From a checkpoint of a small contrastive image-text model.
Model: 12M parameters, text encoder norm layernorm.
Rows from block 7 of the image encoder of a small contrastive image-text model, named by matrix and row number. Rows with one number belong to one channel. Each number is 500 + 40 x the weight over its row's rms, rounded and kept within 0 to 999. All counts start at 0. Numbers have three digits each.
After each channel's rows are labels from the 100 images, of 14848, where the channel reaches its highest value: "responds to" is what is common among them; "lies over" is the class under the peak. Only what is clearly more common there than usual is listed. The data: simulated fluorescence microscopy of cells. In brackets: how many of the 100, against the usual share in percent.
# sq0: squeeze pointwise conv (encoder.blocks.7.sq.0.weight, 160x640x1x1), inputs 0-58
# e10: expand pointwise conv (encoder.blocks.7.e1.0.weight, 320x160x1x1, transposed), outputs 0-53
# e30: expand 3x3 conv (encoder.blocks.7.e3.0.weight, 320x160x3x3, transposed, each kernel summed), outputs 0-53

sq0.46:512476492492471515507444440512485511497464469524517504494521493516517475506443503437498470472473507575544469470525449494493515511548501483522528407476544454495489561445488482456
e10.46:484499524509466488537528509434537519536535516501492412454496545431411457496468469513439421486475501543483488526435503496429503493466493473478516471530493538536458
e30.46:519494504552548487447527483516482480502480487503419540536516428504416587485495534476466559491566520512494457494480549513487462470477529407469488504533477487559505
responds to: fibres (57 vs 12.7)
lies over: cytoplasm (81 vs 33.8)

sq0.140:487484524470458542493479482553510513424519526480494474538486508433449521502497487490509476467420535455488490498485483517554532496498535436529505517473491516476530553422508503507
e10.140:427431436421505461446544504459497415498479538445498443509506527482510496467505570472474492621485533502493530441523504479581503449531390495504514453490455481538549
e30.140:495510507530417518429496459475464516563517507489514472505507456462501475516566484490504490503440495489499428528521504473446458480472482523465508412545469543422465
responds to: fibres (61 vs 12.7)
lies over: cytoplasm (84 vs 33.8)

sq0.58:556480544503489527521450493516552465514521491407469484527503545584521468506520512480511486463506501474519508485511508590458507540486475535499488479450593486572481532484530469531
e10.58:539483534513528497487561500483505436487505488514503488529525537455469468500500498496589582520582627516476470500470504553495502499507534499459514495495533515497498
e30.58:501506531514516552516480512490528489521497536511509524451512451543494516535479538560464482535523489472469579513523523564542508474515529476568483446501538475522489
responds to: smooth cytoplasm (99 vs 12.1); few cells (65 vs 24.8); cells: one or two (65 vs 24.8)
lies over: cytoplasm (82 vs 33.8)

sq0.99:537495532505520459542509481570465520496480462466543466540512470460481546522496545490456466527480473515518512552472509476530580474435516524527491515529471531516503509466559503441
e10.99:517522533453543552509482507483483506429528479551509457519527487512516495593541405430498540469457493521503466523511486562544521532515474534497527530519535449482499
e30.99:429561515545466508522525417489493452483530544509422489426466485500526465523493539503496524522512472527579463546483423516496549470480486515474495495413491444507603
responds to: bright spots (73 vs 12)
lies over: cytoplasm (79 vs 33.8)

sq0.16:535518498526498553482551488482544494494563538481467464469526522592447457504497576494520449522517511539486551491480522518493522522571507500485549484517550459460520424476514508542
e10.16:511526544543499544507523452511456472477496553474522496557478559549498508471525502468511528549500521501540559459536537524462527484496564596512479456455489501493482
e30.16:510501533495516476549567491542510539514490478505520516503550487488539485503535545438482497521519531585557500495478483429455548469484491496559493511409497508533555
responds to: bright spots (100 vs 12); few cells (62 vs 24.8); cells: one or two (62 vs 24.8)
lies over: nucleus (41 vs 1)

sq0.47:544539492534533506550543507474477445513566493429520507511470468509529514522543505506485474420533484434498486475501527638523488466537514539546521454441509513540479589498485551537
e10.47:494479543506487472507557487506505512525462476548481477444487470580504509441528452469495519505487502433503494517476525489565491578476488519515501550509488567518496
e30.47:467506503489546527525470495437499498461511516489513519450506488477507481479521532547499431485519523476489580535534549500480478579514523499480453435499556455481565
responds to: few cells (74 vs 24.8); cells: one or two (74 vs 24.8); ring around the nucleus (43 vs 12.3); smooth cytoplasm (35 vs 12.1)
lies over: cytoplasm (65 vs 33.8); nucleus (31 vs 1)

sq0.57:557523532486495528483486539553466538479517501549490501502486473503420501496484563519510487590509501610427535529491513507469492545466500516524581540441486496480471513515491608523
e10.57:487540471586488467509470489536535543589488520500477532504498525465527541472532573456481582523520484473515510475557523540490486577516542570514437497458480562530471
e30.57:476501500530515490515573545544500541493529475471574524459487536498529456555517521468508528512511533579538522505516500483510532516518486531529496532489470477540600
responds to: bright spots (100 vs 12); few cells (55 vs 24.8); cells: one or two (55 vs 24.8)
lies over: cytoplasm (81 vs 33.8)

sq0.32:405593506502500560492530530491512537492512511494480498470472471441524389483431497532475465608510596527456494476526502484493518468510554493538549512450439484495487480506520538501
e10.32:483587478524496505456483482520409554588483545519471456487458487523496514464452504434522549509514468490499529509494466516536477413464517586508483380462478421544467
e30.32:521523503436514509579578481529459460464537494520457466509506524537482509500502480473525499519490517481576535498493509533499514467525528541429572559512479486440652
responds to: bright spots (100 vs 12); few cells (66 vs 24.8); cells: one or two (66 vs 24.8)
lies over: cytoplasm (66 vs 33.8); nucleus (34 vs 1)

sq0.45:549470513527531537515503499533479494479531463547495545494480474614497443458518561513446478407557390465541551509464496531379499446560458553529456454507484466547501572488467462484
e10.45:515564494514435550508542517534589554436449537473511464478460446481450519572474447602532564495475581478511448475507476589470518481514507535508493562492551461628492
e30.45:459497506494529524507442508474553498531518540502506512473512465547494512499496443503548495474581569515435446485527466557500465565473555520580476518490442450541441
responds to: few cells (67 vs 24.8); cells: one or two (67 vs 24.8); fragmented nuclei (46 vs 12.3); membrane rim (36 vs 12.8)
lies over: cytoplasm (81 vs 33.8)

sq0.17:486491462520497503470502460443497478515508491447464526454468444504510476503506467480512520468516516486476475428479460471463478500531509495539517499502528495497481553501510514515
e10.17:406440457507510525509468500510523463478487516457493468450493505462473475500496560548553518532488460517523530464526471514547537497490504595419535504453457523482473
e30.17:490466524524475510516489451573469516537486430532518534475485488467487469515479496513518479478474498429523498519484449482443498471472516489502444456591444500530465
responds to: fibres (42 vs 12.7)
lies over: cytoplasm (73 vs 33.8)

sq0.153:528484479527477465503485472550461483521457500500493576504549529530448544517533482508512497497514497537514522520491525546469483564531467535527467516488497521506502463505477530455
e10.153:478460439523530506497450545395560427511563407527518498494536420440455507461504402532519554451513484526511485431500489544487423462493475546535468498518474480505510
e30.153:525482566511482489494481519475486470572499423541587517427511518521542518457503508453517482446488474535523537518446493509507479468519515491448538483517496504475409
responds to: few cells (54 vs 24.8); cells: one or two (54 vs 24.8); smooth cytoplasm (38 vs 12.1)
lies over: cytoplasm (69 vs 33.8)

sq0.38:501570466490543509507442515485522438485516506538512494487527481557503492500449507545471490490524491502479509507487512433532432427451484444552481496454436510488509532503453511470
e10.38:523523560495524447512519497494554502453473510516488538495485512480528529542504511459560377504470503507516492481505514517517512447510500524552494491503514535571493
e30.38:530453491509494454487519507479538557556522509466526474496551450540536477501466513515497513533509519467486543552536524456486479480469497506521463541465487448502614
responds to: smooth cytoplasm (100 vs 12.1); few cells (76 vs 24.8); cells: one or two (76 vs 24.8)
lies over: cytoplasm (86 vs 33.8)

sq0.50:494497463500468468503483491486457494525417506501521518509553492526504470447485496473499526485544464501476536514496431492495519512484459500523515428489494521528491508516491543418
e10.50:428465439493430581510438512556474554538499502393523510491542478534478433538491522510509435469463474521530565442555471552499491532492524461498476359489537477504471
e30.50:532522520495546483513511542527530505485513500474461419479481441527511482516518505439583479438594487457405590490472500474560489483545568523541478463560494489468538
responds to: smooth cytoplasm (80 vs 12.1)
lies over: cytoplasm (87 vs 33.8)

sq0.19:521551527510546512488481536511460532428497541525471484389481493516504465518532515482490513552486493504481487426494520551454503508526520480505493489503491504483504554504514521472
e10.19:469576546429489469417455466485540570511489486543487493471482547530499504591470558479530515383459445525509507487514506492437503536454575524510493543522514533492440
e30.19:480497450502468455516485492394506449466499426464474476456539473537501537439491494488490467427582401541439511479489545502457540507499473434491479475471468503430488
responds to: fibres (67 vs 12.7)
lies over: cytoplasm (82 vs 33.8)

sq0.26:513512487502480485518501529501524479486555466498525476464438498484520382471498503480444456509476515493505442398468522514470521516494522490492511465491499457479449522510480495472
e10.26:480522491489438533502535550515418441485544538584512481481543487480442528471508412462500467477432545522484462443524416523519527471542475496491536513512453476449483
e30.26:536489479524529522492488483478425509518441485530478511498484484434464533488473491508463562469378507505438417454551458455529486487504532499470466500532532473450472
responds to: smooth cytoplasm (96 vs 12.1); crowded (52 vs 24.9); cells: ten or more (52 vs 24.9); green stain (47 vs 20)
lies over: cytoplasm (89 vs 33.8)

sq0.118:438457476431490513483503527449501505485494515532455486505545500438353484452482505499463452554504552488473465483507568460516524554496483520467563445523484509539514352511528506484
e10.118:497513500536468614528492507554501509478510567421473513392502595509463525523537506584456589470450494438550514508478500469524517477532518556519481529467468517476432
e30.118:496521558473510488533569480522560468545562458557521490529485514495559489498501550545512543547565531489576490534539526554520523531495568507479490479521509496502620
responds to: bright spots (70 vs 12); few cells (60 vs 24.8); cells: one or two (60 vs 24.8); fibres (30 vs 12.7)
lies over: cytoplasm (96 vs 33.8)

sq0.13:503458479525498530537471521537506552523471511496484454462478503545495545501494519500475475499516482482520394536500478581503533479554561482495473473484511461516508440479487486517
e10.13:487553438497459401466540448460465495517521542443520491433494529446453476473471493524472502514487504505501554553487456525492459495480518475520547512508473479496487
e30.13:506506482424479459511527429469441538507508478529414486557496498567434528492421532506545484491533470549475520509468527474527493501493547485477540539562517470477539
responds to: smooth cytoplasm (59 vs 12.1); vacuoles (34 vs 12.6)
lies over: cytoplasm (77 vs 33.8)

sq0.41:477474480546436561519524491439520528480572490498533507492478588431486517498451538469489477549503567464451473460514568451446503545571484511501513430547523505470482470517455475540
e10.41:530520538512456493545523538467489598615510399587493525533512550472547554456554479507481533518473506492482519557538487457448494528488634547504463507442542511495548
e30.41:482555522495520506495486504481497501531561475456567516524527558486459471561537455531470468532536475516493584546462532458534478509442566502509506471516537483561528
responds to: bright spots (100 vs 12); few cells (68 vs 24.8); cells: one or two (68 vs 24.8)
lies over: cytoplasm (95 vs 33.8)

sq0.85:506494497492510505535530508456520503500447465557509516526473491519427439480471496518487494545505512469527536502520489532484521487480537497523545448520492487479501527480512574462
e10.85:508458483567487413582528460456522508562519492520467493474452556496407448498485538563543569518504450542495575519489474547472510498484520590521516549473536470519533
e30.85:564505494445509503504507539576500496550536484484524458470466495501470477534522446553516507506581489494512564473407551459495516516516509507444459482513500482563589
responds to: bright spots (72 vs 12); few cells (54 vs 24.8); cells: one or two (54 vs 24.8)
lies over: cytoplasm (98 vs 33.8)

sq0.151:464539490502471519487503494509531502479448490434509478520528493533483488537540509493478452511463509454425469466512455490472525489503527444467415463508483540502490478436497492475
e10.151:508517554459502488538478489463513425476485531579503515447460510493555510537516490569453498519480507509459451405489431487498472504468583462494497518499538561555539
e30.151:539531505489486468430450399567481488566484525437532480513534580510543498467481450499519441536570500536492470569495449491486541497509528419520569568466565478509566
responds to: smooth cytoplasm (39 vs 12.1)
lies over: cytoplasm (83 vs 33.8)

sq0.42:509491497496455514507494468485490517467504553451495442434401530513479518521518524455504529544520518470495478540524510451540496497551459499491488449475485502503497552509509452470
e10.42:536508504500434506449457494546557603448602487522488505528475448394478454458478598492487528451473487428505466498436459455503495546500485513500460491529504488519501
e30.42:549519503486444485519434483536511569477499558559453495533498492531498502366459470507511526447464476549453443464506470402465494471478538498476530531495496554415493
responds to: fibres (79 vs 12.7)
lies over: cytoplasm (80 vs 33.8)

sq0.132:504496492455528520496466493466525602480467482534483497494510528512452494514468544506547506566516509512486499480498507512554559484497521528514516501535531489543483489506521552514
e10.132:465508526432471662474534481467389467542466548480522516472475545536468523593520547403479524495455444472571532476488510470480482571502519474470467590501480518476501
e30.132:496507535483515491523522477494467527514536504547497515535510480459524489557532475541475482520514485546519454552494523554477472531513503555517499523547493474514551
responds to: fibres (100 vs 12.7); few cells (84 vs 24.8); cells: one or two (84 vs 24.8)
lies over: cytoplasm (66 vs 33.8); nucleus (34 vs 1)

sq0.107:489462518505511494495424503529475520526482489463495409477479479540549555479504585482527517469437510469470482506510468539468480442506485448417487495512494514509530514478490515467
e10.107:523517498473540506429415517523508519494472482579507540479489438465534491493481394525459398471535471567525448501513472429512547523517513435510515486535474564458473
e30.107:462537474565468473541533480510472446498469430519493473464429522544513565505522550468482510500477505435485476482490474544499547519532510481486461553527500470490502
responds to: cells: six to nine (52 vs 24.8); ring around the nucleus (31 vs 12.3)
lies over: cytoplasm (87 vs 33.8)

sq0.103:475517534523526535475510471529504469445544519528487471519500492533520512493508509517458478473479496501509493533511511514528504524516492501524496474480505465487499494491507516470
e10.103:418497392423486496539475511462489473491454435471477479444498543501514525460443488502487470509475524486490556475517483596370523467495427498468473456511484419506402
e30.103:569536478514515469523465474490511425500496550521412456536454467416516449482475449505483518479469515527427482482530480468400509502503525453501487513546477558500501
responds to: smooth cytoplasm (49 vs 12.1); vacuoles (35 vs 12.6)
lies over: cytoplasm (74 vs 33.8)

sq0.101:522549498503446455551513473501498531551481510540488464471478504487491564538490561470465492474478576444526499530501539427499530450450463506551479454483537510493510536447450466469
e10.101:529512531435481558528515473528505491481434481511497504520536479454509464613519485536418448563527449480530518501497504515469489605489548490515522636502478580538487
e30.101:535515547471514499526526502539489511469493476533525496522458534481493520508517467566482546511527474438557533535505501551503526511458531520582486458502499527546390
responds to: fibres (100 vs 12.7); few cells (61 vs 24.8); cells: one or two (61 vs 24.8)
lies over: cytoplasm (90 vs 33.8)